Weights of a small sound classifier.
Training: muon at rate 0.0044, 29800 steps, batches of 128, held-out accuracy 95%.
Data: 78125 training examples, 48.8 epochs.
Rows from block 3 of a small sound classifier, named by matrix and row number. Rows with one number belong to one neuron. Each number is 128 + 24 x the weight over its row's rms, rounded and kept within 0 to 255. All counts start at 0. Numbers have three digits each. After the name is the row's rms in percent of the matrix's.
After each neuron's rows are labels from the 100 clips, of 14976, where the neuron reaches its largest size: "responds to" is what is common among them. Only what is clearly more common there than usual is listed. The data: notes from a synthesiser with random patches. In brackets: how many of the 100, against the usual share in percent.
# u: gMLP up (value half) (model.blocks.3.mixer.u.weight, 768x256), inputs 128-255
# v: gMLP up (gate half) (model.blocks.3.mixer.v.weight, 768x256), inputs 128-255
# out: gMLP down (model.blocks.3.mixer.out.weight, 256x768, transposed), outputs 128-255

u.19 120:122109122164112147116106146120087144132138129137134101119123133135091192095088135144104152111125129136129155107109142141102110137121104134130113138108147109087127141089146133142140123131110112109138123135098141153082158112083092118097094109104118122163143109150110118180126108123170112149109151118095192105115139180131128122093093106149169084134164138165114073111108107174110121128111
v.19 113:125125100143111119114133124150097148144133149135167130116121117166084167108139139155135165137152078138130150076126133165102104157103114078128119143094100080089146142106145103131150101136157122127167109132141128133112172086134138052111142160113130152158092121156118127154130063087135103141130167085099171129096090115154151139113088114122136127158115135128129133131099130149113132140173
out.19 118:171098125137088145115155100080091103130143126141062083104172121094119114094126145102113087138150129200110113138145145159161109119124167079137117087138152160141119150119133157111142127111115153111142117116116098144139144111141142138128146142133108138175133156153116168110100107184124119078124135115143113107106135155157097134120121135113113126131129144171150134124161127125111119149137
responds to: inharmonic FM (43 vs 9.9)

u.537 117:109151130099124141142093170128097084134138115117157135106133160155080129130146124095122131117125103081108103160103142135137060127122110152139113100136149119098086092092110138098142151080120113174113110129126116094174109157117134104099163147151190087122119117133103115125108123090078131144141112125116137132139118105117133140133137125060098122123112115150097138146098177140142142117109
v.537 115:146135127143112138194144113119093085155142119120143068159114114125114159110134150079107138121138102105135121104118146136127168089104077142132079112107133119138172067141121163162155123147168169125116088138156145114126121169093118088131110144157151109154126135131084095136096165087124111153147143091106090128121111147084142180154076122148110162100118108105120129088140145120126113121120
out.537 115:128170139167162133147097101089140134174109109140112110142120117104153101136134124122143132085121106064121116154177098135145129092124135120126093100132121161118100143123101178147117102173139154152106113161132110139128080094104150158099107126092150138128145080140172125139086111154151126106127163120151113098079125134127125153124113149122096099112137137128135102136157108113088109135147
responds to: bass register (100 vs 22.2); detuned saws (73 vs 9.9)

u.729 129:118079124150103108172111117153100107139093123132144067127108127145111125115099102123122109126082072179114125076119154124165128153101140086114142117124127103128174129108105082110134091157140112139144147151122150134155123125096111106105129137097158108131134135073120171062143145112128142087092137122154132168112141130118098145128144111144137124130101094149133127152151169108153134157157
v.729 132:099113093148117126099136150153151148114111151144164114146158159146095139098146126122090118139131106144123144097137094158138144160166121092133128131167114144175132120133161150207118074130183166160115110113109119093158157082158122105143109160126147139132139129072126173118125151114117148112075140106145128142137128107150107173064184179136108113124149121133137098126137138124142109125137
out.729 125:160108114111112098130098113141126113134092141164103195116108135142170096111133089105146105104112150120091133117135144111120124148131098106114121111117184176115143129161139151191109130130114090116122103111139120143086141112129120130115124145169124135118100122170131147119113149167128117120151134104153147174155073135134130129106147129098129148105112083124115115129143091133138129127127
responds to: inharmonic FM (64 vs 9.9)

u.249 129:175110173095127111122130136106134126138108098128172111141149103109093154107104117098135146099119166119110152153104140158139141152129136102136146102136102150139120092120119133101072158134161117159110138101167132158138153087130123125126115155098117130145111127151091142147155134138108145107121145084127089169143123149130102140114100149122163102164156137139105154088118176129124130089145
v.249 120:142143123152131117135150103066078118095126138141107112158123169127135096148103159108113123135113162135137112166118095107126117148099153113159100123157158174123147100117087174110114168115131134109107140136156140146157105048104119186189125112137117119094113134106097097142122122167125168156115147092152133129124168087081120125114089113137122146152093151144132116101121062087154119101127
out.249 127:146123105125091114129094146148125166173126156138158142118139104161117123170140112096091137111100125126129158100129097098121096137163139150109118124105108181134119157154112088120098147115123133198108087152164111146111113136128161157115154115104161129111164161184145142126126126162131154133160122164167170125132133151118104144113127115161126147085103118116139174130162098140143120142133
responds to: ring modulation (77 vs 10); band-pass (40 vs 19.7)

u.90 068:173161161194114169108133146103152150146122141137172125111134075101128165124112129114144144115151122145096118095111130140131142112147098103138124126116061122118161120156096135151172171123123125133140062085123108153123139099093134150124153120141113140139118124139143127084132101122084175119129103125141120128163119130156118168134128121110115162124121119127111104113152141134133133136149
v.90 047:144131164151137152097127180101133145131100090116111146140164154143105149132146123144165105176118111129104065115078139129143120153139102124140108153133145126122151107138071112106151152149161143128148115121133160137159104121075097170122163117113121189137124130166121154116146110128148164113120115101090142154140135141145182176099117147120108165126124111146103121087100150157130138115152
out.90 054:143101127137101122156192135112152152147136088131169097131139108144113120119155123148131080121075118129097144132212141161111115101130136106102134160119094140112121157135108163109136120172098108191124116149133125133114106162143148135145130140119115137129153127151147143159083151121141140152122125145106127141129147173139120103127104114165141105085138108167139128138157120131122106096131
responds to: notch (68 vs 19.9); narrow pulse (29 vs 9.8)

u.246 127:108147124125078131096133137107058192086151133133122124140108141125118156203112158143083166112104109139107132145148149146152150122110143087103139123143145118169110086120112188057107129142144182137113127096129118127137140116098169152108106120116134131130115112101113124124130142107157144137138153146107112171131118113142141130135153173139115104133168131134122123138147112146131102136137
v.246 117:113106109145156147149147104124133158120150106087131152115153159116130122144102124152119168125125123150152150134162128145154116134166100102128151131156128171133150110117124133134104153151160206123128134117152167133100140118120172145136108179085109148149182102116132122152159158146135115120119112136121121121130101117094136109149084137144099101172122139119139108084125188164132125122128
out.246 129:111138184107135190164108118131152110105159118141152115097083173119177159107148146144159091130122148105118118122158130151108123110147132130149130157131135143100162111118114123160149119151124091081157173110105092128092113161172154118155124098081083100110111119129117121139135140168117126104094092135114119126161101123106128154108110141179119107132143110153135123100075121139160138130108
responds to: hard sync (83 vs 10.2); bass register (81 vs 22.2)

u.392 070:104102131141111129133108130114130106136113112151120140117141103153131079161143082130122108101173143121176136121119160139172182102135139088138129115093141144174111111103125125146110129072135137151119094145186137132115128173164154149117113133127129101113125105118134144133160163099149131132122103095119161116126136144140142136105141111128137154115084103112143099091107130113123106107174
v.392 076:131129087132146131126142138143145117143125073124115104149107153092119099115093106103125142105135139116160125159142165129138135094119119137137121171129155135125129104099126122146141103134102121103142129177151170145092137139133123124117127144096163125125149154125164136073129130116113128095069153166155086179107084091134120134169128157107139191102119140107125114083105167162102095099194
out.392 072:121146153131150135103136102141119105138176131136137184144141152132158150153111146141113105158147134089140136082117207137125163142136132143182233131156176110117122154121136142083105180124099125094127107151158097151129155138115125093104127121118140136121132139106124142137125119172110129148108124106083103142154115150131130143118136150103125137139140160107114132144106084116089089133140
responds to: triangle (37 vs 9.5); resonance (35 vs 15.5)

u.4 124:090129160112122150113110115116092154116129181119115131127085087147146122112123094104088152117137113112132122130132145115118075120124155159107143089144140160135128164138170136102075119108136111107116094111076153130105134170115175145143175136094101143103110110116134123099115091135167115157147104166150133085114162077080161135139163127142153097084130099111128136136145090142170110129120
v.4 123:098101166128143120094117132142113147129111169108088125142109092069162118148101123144063118115094118140113146127127080134144106123120129142156142071134141173121093133192137104118104099132084138127122130146138126109110146125108166102174104088125116123123117120089147146074111117135150119139122115153134119107103151137134147128124134145112166123134126108112101161118107113129094137137122
out.4 116:113140156125112103178110120131157169144112129144160096123156137167148107169107149098112144101142096157136153143145116122109129119144094136110148117110134164147116152155120105111101126164137104174057106146135158161167144118108168154145129142108158100163141166113164092098159131125133147142138122114130165124169095166150091142111146142159106103125103136152102150085142127098112116156139
responds to: ring modulation (98 vs 10)

u.457 106:085112116123119184119175151114105155130168117106112136124177080135154110092138095119153132116112098130114135140116133137149102115124145133139149090111149122115148129111118130125189163104107127105115132123100178132119146158143145137173144127139137115140117143140110105133174137125139154122103139139156109135106133130140103108146153117133160096120118136121093125114153140126118175153171
v.457 108:135102078145110121175157162109093138132177145133124129097130133146140122106120143149156156121129138140098149139152164125175131136138187167090117096097173127119086120134159116149109127160106137125156160161122127167108132129125150117144147113138170119140117100138131118136116145160151128097155140089128113133088179128105112131149105138084142102153151139110109159113140137151113151112148
out.457 105:124131124135155114149124146130105137089191126144124084129132132093177143160149164116100142138176155123115149115142136167156082148147089084128110131112107146146134094103134100111130119171156112139130113106122125137155154131147136115123143095110076123131094142097101110119124085146112132112131141143107093110132090134146127096119120114120156090136146094120190116123136112133099124126120
responds to: bass register (99 vs 22.2); pitch class: B (57 vs 6.7); pitch class: A# (35 vs 6.6); oscillator: hard sync (29 vs 10.2)

u.272 129:108133123143137130068106130143111138148131091123110119147157101162133153123098107145115165110107115127126189153139152160085100137087123120104151098122094174096086146144139166114144109092110112116091125089131142123122156143149123118149143105095138117104131137164119107156132122084099167112134103096173107125123085136090121143166124124139139128145099120129119165120129107126148139120162
v.272 122:108124127126165143124118163116091119088104129140106091101051142138105194181097145184105111162147118113133146104161125150154083160133119130090168173158136104103153140165121137121171121148111115127106122162139107131169124122141101124140121137150137107160135126083111103151162137094142171128124133095169099098097132136116092137152140096155085118117115161126178155150145116145098120121137
out.272 123:107115131131189187132130154150180138132135132162105150163138133119126110127143107139119133145061092082167153107156139119139085182157137130148127092098120106107132131087109132119153129115129112133151154121104116153173102143145103131100121126141134109120136172136170108123089138106143143087086132104154097085150123125111107138101098102097163101154113105163132142091158121140152117085132
responds to: notch (100 vs 19.9); filter closing (49 vs 20.2)

u.206 117:138114085136111126172134116130155149185130162117118130105149134134139126135132110097126146114140127093138084140116119113127158123072139106140167126124160118125106089085116133131152117136132100121143140155138068159142165112085160137140144148106130136150113168113149202116093094121167140142123111087105130136091102119130139113150098146113162112125142133125138170133090151110158071132104
v.206 110:141088174155169121112142126131119121160156127104124128119154150148194132108114148130112144139142132140103136118098127108132137129146117090124141154183158119139127123149117109155119124137112117152138136126175125093109186098134158077152142121176097139131162134158142150131148135137062136137149137151108167080120141134109104116132122127115168134090157188139118137092128166154147134112110
out.206 109:173093102107087122149143123152119148099106124088113156132108121113143084130125120087107164093094133150106131169127117121100150155131113135141135127121134114161107170139156108176142111129082145132124134143123136159135114143151092082086103093137127143127090141165131133137164107142107102102149101165145178144144105137136127097140124114157066106170091122164138120142121155137096052098119
responds to: hard sync (96 vs 10.2); low-pass (54 vs 20.8)

u.202 048:105087154130102104101146164139130098143150166121144119112172151169096096129113152114148140154128158126091092150169069147075095143149123134122103104150091166143122106133110116144121154132141122116118145116122113126143150080140116165114098096162147120100124136142165136139109164129151149157143156127127111142156149092109116098168158110131156125148132133163154093130104150134110130130100
v.202 040:136109135143126098099115126098127094127110096136097145087163178141138112118139120152143118124142120137099157141106179144128151132116109111137099137140147126147103098162137093132101138146123149141133112126051137149145151122143137087112111145105105089129129122158176113090119154150149079134073089177152089143120171120146132123154160095127170092123113111146134150143164154154083125147122
out.202 041:152142105095165118152115132126138107165088163129137116134120090093115125117136105104131141132104096143104111132107140067104177124178117156169085099086106145153142123086098111151114135168171144138139099123142107146085167134157123109138159115130136128112124096126111142145110120141172111138134159088121122145140148139144151095146132094105160138147150176137125160148112147153123118138128
responds to: inharmonic FM (31 vs 9.9); harmonic FM (30 vs 10.1)

u.1 076:127120135142118120140139155152138116133109098159103129139130096138163159085149122141160132136134179139143109126119161123120144065112093135199114127114138106149148107124155132182094188116111119145111116079111119098142137159110088099152082141141141140118125116127122101104112137131099108129095142131135114089133159161148147158091122123181144151109120130116117145122142164085135119118158
v.1 061:144125086123125149095135118136079163080094161101130129120107134093141156149100114155145132154135113107152082125107122156135178143165116190126174104168078107161137119127068095184149153104127164139129117115118166105085118160134106168097101169127154149116146152126130158096143137125109140138106100115108100083107139153110118150137122142111116139127148135138108059161143125144155104142127
out.1 067:137113138101133157107154124143096102102122159152145097148185116161120115138147160152132140104138190093128150179118133131154138110135128133131115091121104116149144141140125110120120142094161152141141176118165117095074097145134144141096122135150075148128127105100115112121134124112129133121121136105119156131147112135116104078141104124149153134179126140134088099084124113136091147116134
responds to: triangle (43 vs 9.5); pitch class: A (36 vs 6.5); square (26 vs 10.3)

u.738 132:150080142117124127142112151115078163155144143179127114094143120126108134131105071147102154119125141136098110128139112145167149085117163134109108108126144127090134149157104130122154128144097110186109128095125142133112083133099194109120138143158132123130146140090100129131136169133105119157118138146151110111155119100126136129098097100121185157115129129110127127121150131112125124140114
v.738 131:107089146141120117131137126128176154162167128113132089120126116165145144123122136161126170140145088126159125166181146118137134101169118090121115122151062154124108089173093106135141133113130135135126146145169075166128097148139127109178104098123137117116117116121130138103129138175166127148145120077175114147129071157132162097101158107136143115115132099152147113117137040131133118146146
out.738 128:127119091081136154127119152106096161103102102138176140127149159147148122090115096098137095114125148142187131067130142130200139112163151127148085112108115101104081118094146137111156166116124108151085166114126121133103172143168152117138117142102142134160148150146140189145144119119106159142151132124091115115110122127119127137152101157128106117119115131159144125136126120141068139137081
responds to: notch (66 vs 19.9); ring modulation (63 vs 10)

u.667 079:125151122109168110138074097143159123122134142113123117146163136110119118192089112109119125132098135133137131085136170140089115167152113169128154105106098105153100167133091130068101092071125108109116123144116155154121121157085110091114116132085151126115162130130154155103121124113089158118155111164125136112069156122110118102142111124109146137136140113129144123135144105133101130130126
v.667 075:090147179143112093163129115122172122098147159122101098149129145170162166133106115105105097133088174104151134119148103156107066129122117123115147138146111147119115093133113147123100112126121133133145131141168111159115142133166117140156150111125093162129124094151131105081147142118125114120094135142084115110185148078135185152175128107134117126162128133114149150163123113138149116142136
out.667 078:151136165111137140122163176127157148113078163114147122136095127098105161108136146139085184127132115094138150132116115132161061100147097138147123148156123145114143159123117141123106147111097148121141136114110096111138133140131115123154142141155140117077146081140128094119127073128105108103106128139098125112135113145138145101129107109102145126132153141113101138130094136116126127126069
responds to: hard sync (33 vs 10.2); saw (26 vs 9.8)

u.31 019:112146116077138112130083137136121148107059126144136125103112150121101130108101097131118176100131141171104119119143104097102139119123114153100137108144129140104096133131144133140141143162117146118138142172136131160129162105141089137121124124126139132176154084125101121112131090102130129106164128151155160137119110103162152150149084108079163104101114121120110193116140129104134078113143
v.31 007:125107113139113120164114097181142144118101100128145092125125182109136129117130112110133123106099166175152108094092166141092140124121133123114111124161135189123119121164136104130154128103128142163130174123109120153146143118072087117144141142125133125142085125143139090106103149128147136139148131105123124168098137134108126139129111122114111128109109110191170143174133149129116082132129
out.31 016:147086102159100119118168105130167105121141143129085103136173127125153130131099128088151119163138124156110132114096140131100105159098122179151143147081123111145162094135080110098124110104109152131124099119137077110136146173138178160137154136144087133150117125134145103129140129081165085130131167089147098145126152106102095126123139126131146150121119139121122134126120185150101122159139
responds to: inharmonic FM (60 vs 9.9)

u.307 121:174122152120161136130163167100130137092117081122117099121123106147082126128102123128141194137141143160171130164136115144168134107161121100158078092125137133119096163153108154144118152157203130137127125114140149164138063063111110132155086114176167089105116140133138148137149165114139126119135118150134130122128119102131131140124082102118112162115107140120130121128128106093117128109143
v.307 125:149138137139148155111132117159141152145128114142119134126158155117092085136132139109168124123155142122150092155136145128135158121120122115150113076119137107099092150166091119097130152147137091106132159098151125160116101057110172175181142151117143145166109125110099129141139154138120142110155152100130154111147103132139127173104125102149135129078132140138110122138108094118108126062128
out.307 117:106121161134109116160112156140126144166104126141145108141134148128208133180124125113101114114133126148127081125131093157128121162172120118151148092130118121167188145157154119114112135156113143102126103160147127135124113121156111120152131114114161130091116128121135170110132141126136120134105172155128133121114113146137144130096167128135116130149151129113136131102120109099171178170082
responds to: ring modulation (57 vs 10); no filter (42 vs 20)

u.478 092:111132125185114137098122075155151145063170139143149118112169153157124131157122143127142097088100134113081149099101103118164106127152096113127094105142144130107138095069123121126143114153166119121131169072102155149152126138124106094140111097133147154170121094148099146144095188111104116147108103170096148194172114131165095134111155175173085128160151159120139104167134127135119179101085
v.478 096:158102141080117121086099151140155104162108144167160159136156110109115060127158087164137112140138082134118137161129105133126120126172093158136136145143148130114172128155098094093161147165150116099103077125143122133127124153114138139118088120129139099134160089107126138141129111150157142130111110090126137152115159106118110154107158132124165142114122152108155100124101138123123138142106
out.478 091:056114160108127140082123143150112108139129082149126158118126160138103126118184164123128102110131172139162084156120151099110125163136104130122108115145112145153119118178105119147144138118113150125131133130172093112044109159114164171161116085092150129158126112125147151131139145119100102125147118114157069141153110088114149095104147130121141117151089124106141091103095128162124119131159
responds to: triangle (28 vs 9.5)

u.35 132:109111152162114105124126146125117105106148116138149138082095150145140163165135151126100099167115125107102125141129171138096172121147101153094131125117156112102118112154120135152138119160095144189078106136149133110132126140155080112107103128178123082180148113121105141128175148138126138169154171086122144113149081146162134127120171132114142111140123122114084114158154135139086123095152
v.35 129:116140135137080124114154086122150137162123097088133141092114086136125142167111139106104139142165154134131114119136108095138092136116142108148121132083098124115133108160169128136083110166089129151143120106152130098112147161161135112158159144148113139145127130144127130128166118127130158125138098129117141138146152111122139109138130116117094124186113123119112138150107166162109131082101
out.35 132:139132119118106103087107114089115125137099089130094124169154122125130140161139119133123142066140118118134172118083094130108075106156146106121094151111110166068160134072159124107112126137116093143164114092096113127122113130143111096126096151166122108138148145106185138158112144148130164140143127151094108108150186097136139114108139137110159162132160189115117178123133126095124100153152
responds to: notch (99 vs 19.9); filter opening (40 vs 19.7); noise (33 vs 10.5)

u.5 117:111128146142155156127159134139097117074120125117094108162181108144139095122170130096125132130165163102131123120147122114131151137107107164100114097132147120118154164140139142144111103127120126102122136105141125147095149177115131113133140133089133138112111166110140123142179128166151093135162122112185150145137139099117091145113136137158122122143146114141163117162130141108168165112148
v.5 121:078136124144141130186130147136153155100076138138104108146151118128129140144094106079152117159115176148157137119147109133094165136172135156144104076109169124054153124111095131124126103157099166114136130121109129117147152145160178126112174185107128132111118131146149138122175182141114095138148179103135165122143134147110131112148146113123111124095110143116163104147116154104109165124155
out.5 110:157061116102159082131119125110153115109128146127113139116102113142126116096127152129169132140149103119125106172138136136150127175142099124155061099145155143094045164082119144132141125143101170100182078148117151126118133139154123127146080159100120138124158143117167157107105082129137127159149093107116137116124132184106117109116127176145145155136096105172146138155155118161161143115142
responds to: ring modulation (51 vs 10)

u.748 062:123120128101128114162125133112127170135102170120112100126146156154109092161116123108134167100090168138179135138152078125113141093150115115130141110108107091099098102121143157107158096154132138131095093116138111142094116140092120145139091110161113123090106093098133124165139122138161116149156124115148170115114134140092160096132119110111080147141139145107150148136091136145153125101124
v.748 060:119091197121136141090150133078131148154125140125104125163143111131109122135100121124104087086134129159161121169113162100117121126136139146154158166115123137067135086117137106143120091139191153111097149135138105117094118151126105086166086091113143173125113127138157146143115140145113137174098128123078135145139168069142162149156087164130122110097157138099117121155094099107112137125139
out.748 064:164136128143099081110083131095114107132087131156101085158105108124131100162109112115117135134118109138135150149112156078158131119127103146146085122113128124139093094095117146141124182121147100128162130129105108140118153128154116161120115125164132073121135113116149104120129082154092107146142174156148162088072136111154124145138135124115106103137142146090115129155128134122099108117106
responds to: ring modulation (45 vs 10)

u.456 106:156084105115157133165135163150127115107143115101149112183141123158110126115155135117110122169124135148115113141131120156119165094130124110106100131129097136144149137151164174116124066145125145136086110138122078124123067113096078129080119154124134114172136114111095174092118134111164139127131151139113202141129102132175161133060144140141158160132100105147111097123138141114113115105121
v.456 102:129081122133132117144120113122101150117119107160179113080137140169095125099113128097128126135110130170129142163133126140113133125167101119082102104144113150158195112140135109175157133109122180106103157120105129059128118117086143128088133156130121106180103139115154158147131169104133138100160125134182145142122087124137068161124125143136123166118128164120118155129159148124135141102118
out.456 097:122132135129143149184122174143094120122121089110152134151155189091162158099115117143100139093130092083108140156119150116111080127115123131081125146107145133107093133125069123136075110126111128149083126136135129084136124107144097128168164171160163145162133118092146116100123137130119124090112131113123140136128148133129161155094160110148110180136092091179162133117118110128150127079115
responds to: inharmonic FM (52 vs 9.9); bass register (45 vs 22.2)

u.103 021:155128114114142139179105150124118109138152148147122127138168112158151143153163105114161110098113155093128154119128127114136148173124129108120160104124119136137137122136164155085141091113133152082147109109143128110151123159121148129117110096156111129120115132146120149129150121124156102136147094084137118100129100071143094077173080129115102091137107091110145125151107081108181118112102
v.103 013:113110152155123158137116141131120131093146134147093133127151141134118119119093134116181130129109131103139116126086162123105111134111127163147145137122165117149168156159141134134133164134156142121133143127171130116140121103168156077097166164113105160143140124149122113151122139122182107092131104100128132142163120133140097136105114124125120126073124127167117171131127084088166124146120
out.103 019:076112133133119098084089136159147138141105099141085130155136109124147119110147145146103153133111119161181092155137093093149150131113154100131149133099150137110118121131104124129110090092122175145132147103110149164094108097106096120168140157134142104097171097149108153166120142130103141116088110144131156113124132103126161157125150174124171147098160142114178124107132120117080145158112
responds to: triangle (38 vs 9.5); pitch class: C# (26 vs 6.8)

u.542 110:131162117134117115138150133130144090130105107144145149143171156157128126083145141117097086120151082159097162118111107120162159125089145128138184153154161153156173120149126160130125138112175145105129104106101114094117133112180100150113118113092095126118109151129136180137132126130093132121127132147113165165072163155107128148095094166138130102107103118118098132144141138099174112148100
v.542 114:121092102092150096116157142103132100116101123109109138158167111122116170142085100184133134111163138134134076115145129155195149156133145139141139099137142152146181132128131142086140110166149152121092113145149130106145129117124109136098122096090125122155148143095110132122105178159155117110128094132161155149135128157092137144133131130097122127091121125148144091115110094090122148146154
out.542 110:124137115139165135169112164124106109068158113174145142137140129143099151101164127171143096127109078096125134122120130139184127118150111163112181169154139121084129089144139124107113122100095106118129161149128108167124117149130120114095143147124116113098130118121101116153121152129096152088142108125157167151114132142104105141100142124113138150134151146107120085137139147155135099108131
responds to: inharmonic FM (28 vs 9.9)

u.516 118:149121122146150114109093154138149111079124094107149148119124131152100158143148146107147111076089127140171160145133106147124143123144137149137117130123111113139110125101130138096121131160178130101094143133092120151158139174120127153116105119119106078086141117116200138140107153147083109118130138102143133120151162114142109097148131159167126081101127070132142105115137128159105142124149
v.516 114:152184159103198095160146090160148150136124121137081139108145109138095154159104119147136146108127134143147131128096137084139115188144113094188141130107106159160141142123148086120109129144109105090162141121126095151134127102095135132112143101098074145091102126152160092125149083150109151118156119166109119118180138151161152127116137128104121133133133093173110095118124133126125134133132
out.516 120:113141104085130139119125131135141121065125076094104107157150166138132101128147106162147140156128129101109150155151156139119151140148113107170107125138085175137121143143114125142144101102141124126113140080145140160116113178100146129136141145133139139178142126140143121126125141165105140093122136174132110153114131099147123146154118133152120147099134128116103079139103110124122119100166
responds to: triangle (31 vs 9.5)

u.718 036:116163137164138146155124114179143129134145133147127186125119094133152139110145142172139127105132204114101186127095124140129134143082128078112144149111124125089150120168111153155134097171133106104109090119104130132124143131148156130156102116141112116136137123142172164090179165067130102131136174136144142140151104107135105121127115126077165144154134116106118127130124097133180108123137
v.718 022:088134127143137147141102149140156111152117116131123096117134142150091130152114133097124126138116136165094119115136105104139120128158101155144145104187121149142155145154077126108123140138137123114155136102105096093134055162166117118088134090149127155117177140157115131084123135131143137166150130118121153139149167125169111157139161067104144119146124079100116118173112124128164129128104
out.718 029:157125153131159136115100131144159136147101151073114102119130137149136104125127131150101132173138136152173155130102158149123098125114192121110129140124168189102162136144092137095128166104125110127137138110143156117146120118111094089094098154109137128136121126131123151144121124125116116146161150170114152125157123156131149124126111161089163120135136111150149123100136169147116118121184
responds to: triangle (62 vs 9.5); gate (53 vs 25.2); low-pass (45 vs 20.8)

u.669 079:136132098158152133111133162118134119096151159105126094095172127101101150154075146168104152135122080130144139112142151145108138109108168082092139133109116159120139134125095149103091115161148142124137099162157138143143156148098135153174101104098102109138124127100113096168100120105144095111118162123093117115100111150135129133092125122155095082132174115102117137125143115153149129121108
v.669 084:095090103123091084148150140123158141088118121111095152111120154123171108132100147094172161145114147125140162137137120122152146094099101110174122134132095136140076114128095124134092142151121128168148122096110175121141140135142080107104115156134119126151112132109082173139125151148132138132117085161144081158086119105150152117111101105128108091133142144091079104100151130115136137124098
out.669 083:144122132127171141125140104141144118135120149122151129159131122154194156135141093113106135147116162118113141150151154140125095142115130096117136107113135141131170121177141107062119131100184114122105128130117153140130107125114099123105139131132062139158155107127142135124083062130138124148109154117136121163128125151127169191115140093135111108124143032109101116115118142133139129108086
responds to: hard sync (39 vs 10.2)

u.727 103:106126128131176138088132088112152147144148093152151135094130152148115133180149115137152118117129137141120173115151152144091170145113160142116134166156149137121133095148188074128149137143124144154125115105135121105149152110175101143154137100122131120156100102111135164104142115116154131106181125098131118152149100151134124138149129112093157107137166127164104084130129099161110147123117
v.727 107:117120162123119103125128144113101105115133123171147122120109155154086171152155097116094129156104135142099146130153099088126167177137146122134168125124156102133150083109096128131104146136168102141109121134160145126109121107143090123165146116115148131120108061112170133113129132123111172170175118125152103148140170116133124096129131098077155109155125155099140105136118153120107128157112
out.727 106:115133135168133124134142092106118132124108113156150134124195120077157133149125105119154117162139149147153092135116108120147113156152099161110102176114104156134132100181148119167113118194106121144158122071125123070123099145080145122152123169123174089133170124150129136139144124124118126166129167106184118123154152132182137113099135174177128137124138134137103141124065145137142142132130
responds to: notch (91 vs 19.9); noise (80 vs 10.5); filter opening (40 vs 19.7)

u.185 086:067114127103117155108097151131159098110083152137113157122127124130102104128133147125109116133069135166145129114175079109090150108106125113127131124108122110121110112150124108135148105091113112136167107112123150171136140158145055109111126131122159126107144096091157150169146142134176140112103116127109118136103124109150101167130156147111066111143180113085120108113147153127114118099091
v.185 078:143083114115167111123140142095125142125145142097115123141133135097144144077149151123163140135136094142164113148098168103177150151113146142094149144149146134087123079150099126154111127113203127153127115129160133109125151158121121107129115119179112124161082102153106156130145119108156141176161159132091141101098127104148134128124102097145131103127124160098138098113116116146121114112124
out.185 090:132112154136151104128113162131153068097113155127109116129093133133128124142119175160138158109148123138162132128122135090109115056179128151130139114131144128129150121129137115101090115130120131061139132174129077151140120168094117106123149131134112158131139178140123137160136080140113087133130148142091117128113126123115178121117149165174118123142133118096128157161114082135150102130142
responds to: hard sync (72 vs 10.2); drive (62 vs 25.8); filter: no filter (48 vs 20)

u.425 090:137097132187151123129107100114147089150134125137167157120144137169133170111116105137119133113128139149077130135137125152129126133110141119164150136098115121124139082112183162163098143115136133130140176125102182137119151111128132135101115123138092135087155146184096175144121142168140090111086136142111120128134129092142133115141093157168151133159097155125122139150155144103124099137116
v.425 100:122094163162164089123154149120097089086084096122082138127162166162141130141163143150173107142121112142096146130149126111133056130122104091130137135148104133126115122151122161172120158120111129102139156119114095157127112092158149178154092132104140150148125142147118158135135179109109140159151104115136108095131142090137094175148171107156118150126135111120114093089161138153124162137099
out.425 096:121183149128141156105105125137171122130089100133130147172137102142115122190135160103101077137094127103128147122127148136116133093141154138195123176132120104110114138091113068137119134129150132119123130131102084146173113129127150146112111094133100121144099091141128101136078098126104125131104120172168106138142162117139154145132118112102132149151129156172107143119131164138151103100118
responds to: triangle (34 vs 9.5); pitch class: G (32 vs 6.6); pitch class: G# (32 vs 6.7); square (26 vs 10.3)

u.645 121:122116111133168107091135110130163113138134136112132109098096105143141098136099152172104115097129110106129137104103134144152087107115175106129140160127172116203106150145094122099104134100138124152118110145146160170136161144116155151160133105125127119141138107131089150165111150169128163151123144147139120120113140101150094124094129130159117183140137112109103117123131120111089105116123
v.645 113:130159126125129139108113125093153137182107110126137139168116092110158112137120158067117139135104080169074168113094117145152103140156116125106077169113139153161117113087140117131125148097136124185135135135184131140113094154158126112146110114162171127111143142117133152129101104132177165120153099130105118144127121114124154133129154091119123117114126136109148071142079122124136122161085
out.645 113:120113126166121122150159145103148145120088164126124154118103058136109116128113149108153163123143137185164130148104080095075125110087133154125128114109098142177096166172134100124131132125160127165129095138134090152125159096147175169111134130117151141078163140173125133119119069157135122141131133104136124144060130136123105134109097173181127132135181121146159127093152159150140091108126
responds to: ring modulation (34 vs 10); harmonic FM (30 vs 10.1)

u.134 125:079097094126150132133142125136139137097110119180112083186070113101103163103140130146112121163101108138128151124086139105106172150125138110160152119110134107080101113136088176143146157148118132139127142162175108109153139153127111154117093117088165130131114127120129171077145124098097160118165091084119131167142158166107136143125129139118116152096103104105124154115157128128136111126103
v.134 130:088116094098109111160105108130134152140119142145117145168116143123089121086103138105150102157100116143164166137172125155095137138119106158116176124113142172110127157176124127149124180085117107103134095109140101102124172121124124094131123122143087134101112099106125094162159130101109111135127165088126124117162116120138117160108087115123158141131146132120113130142161111110153093104135
out.134 117:123094140078116129137123150123078139112081188137162164140120114134103110133128170144156117124127086104135122137118146147122112115121149161108120174122113134144140108186113178127138124099107105104108092104141153135136128128123128133122149127101166137155110131165170132167173139116139128147128130070124130120127162103115119153107104145154136089128125123103114112074106145130116162098123
responds to: inharmonic FM (68 vs 9.9)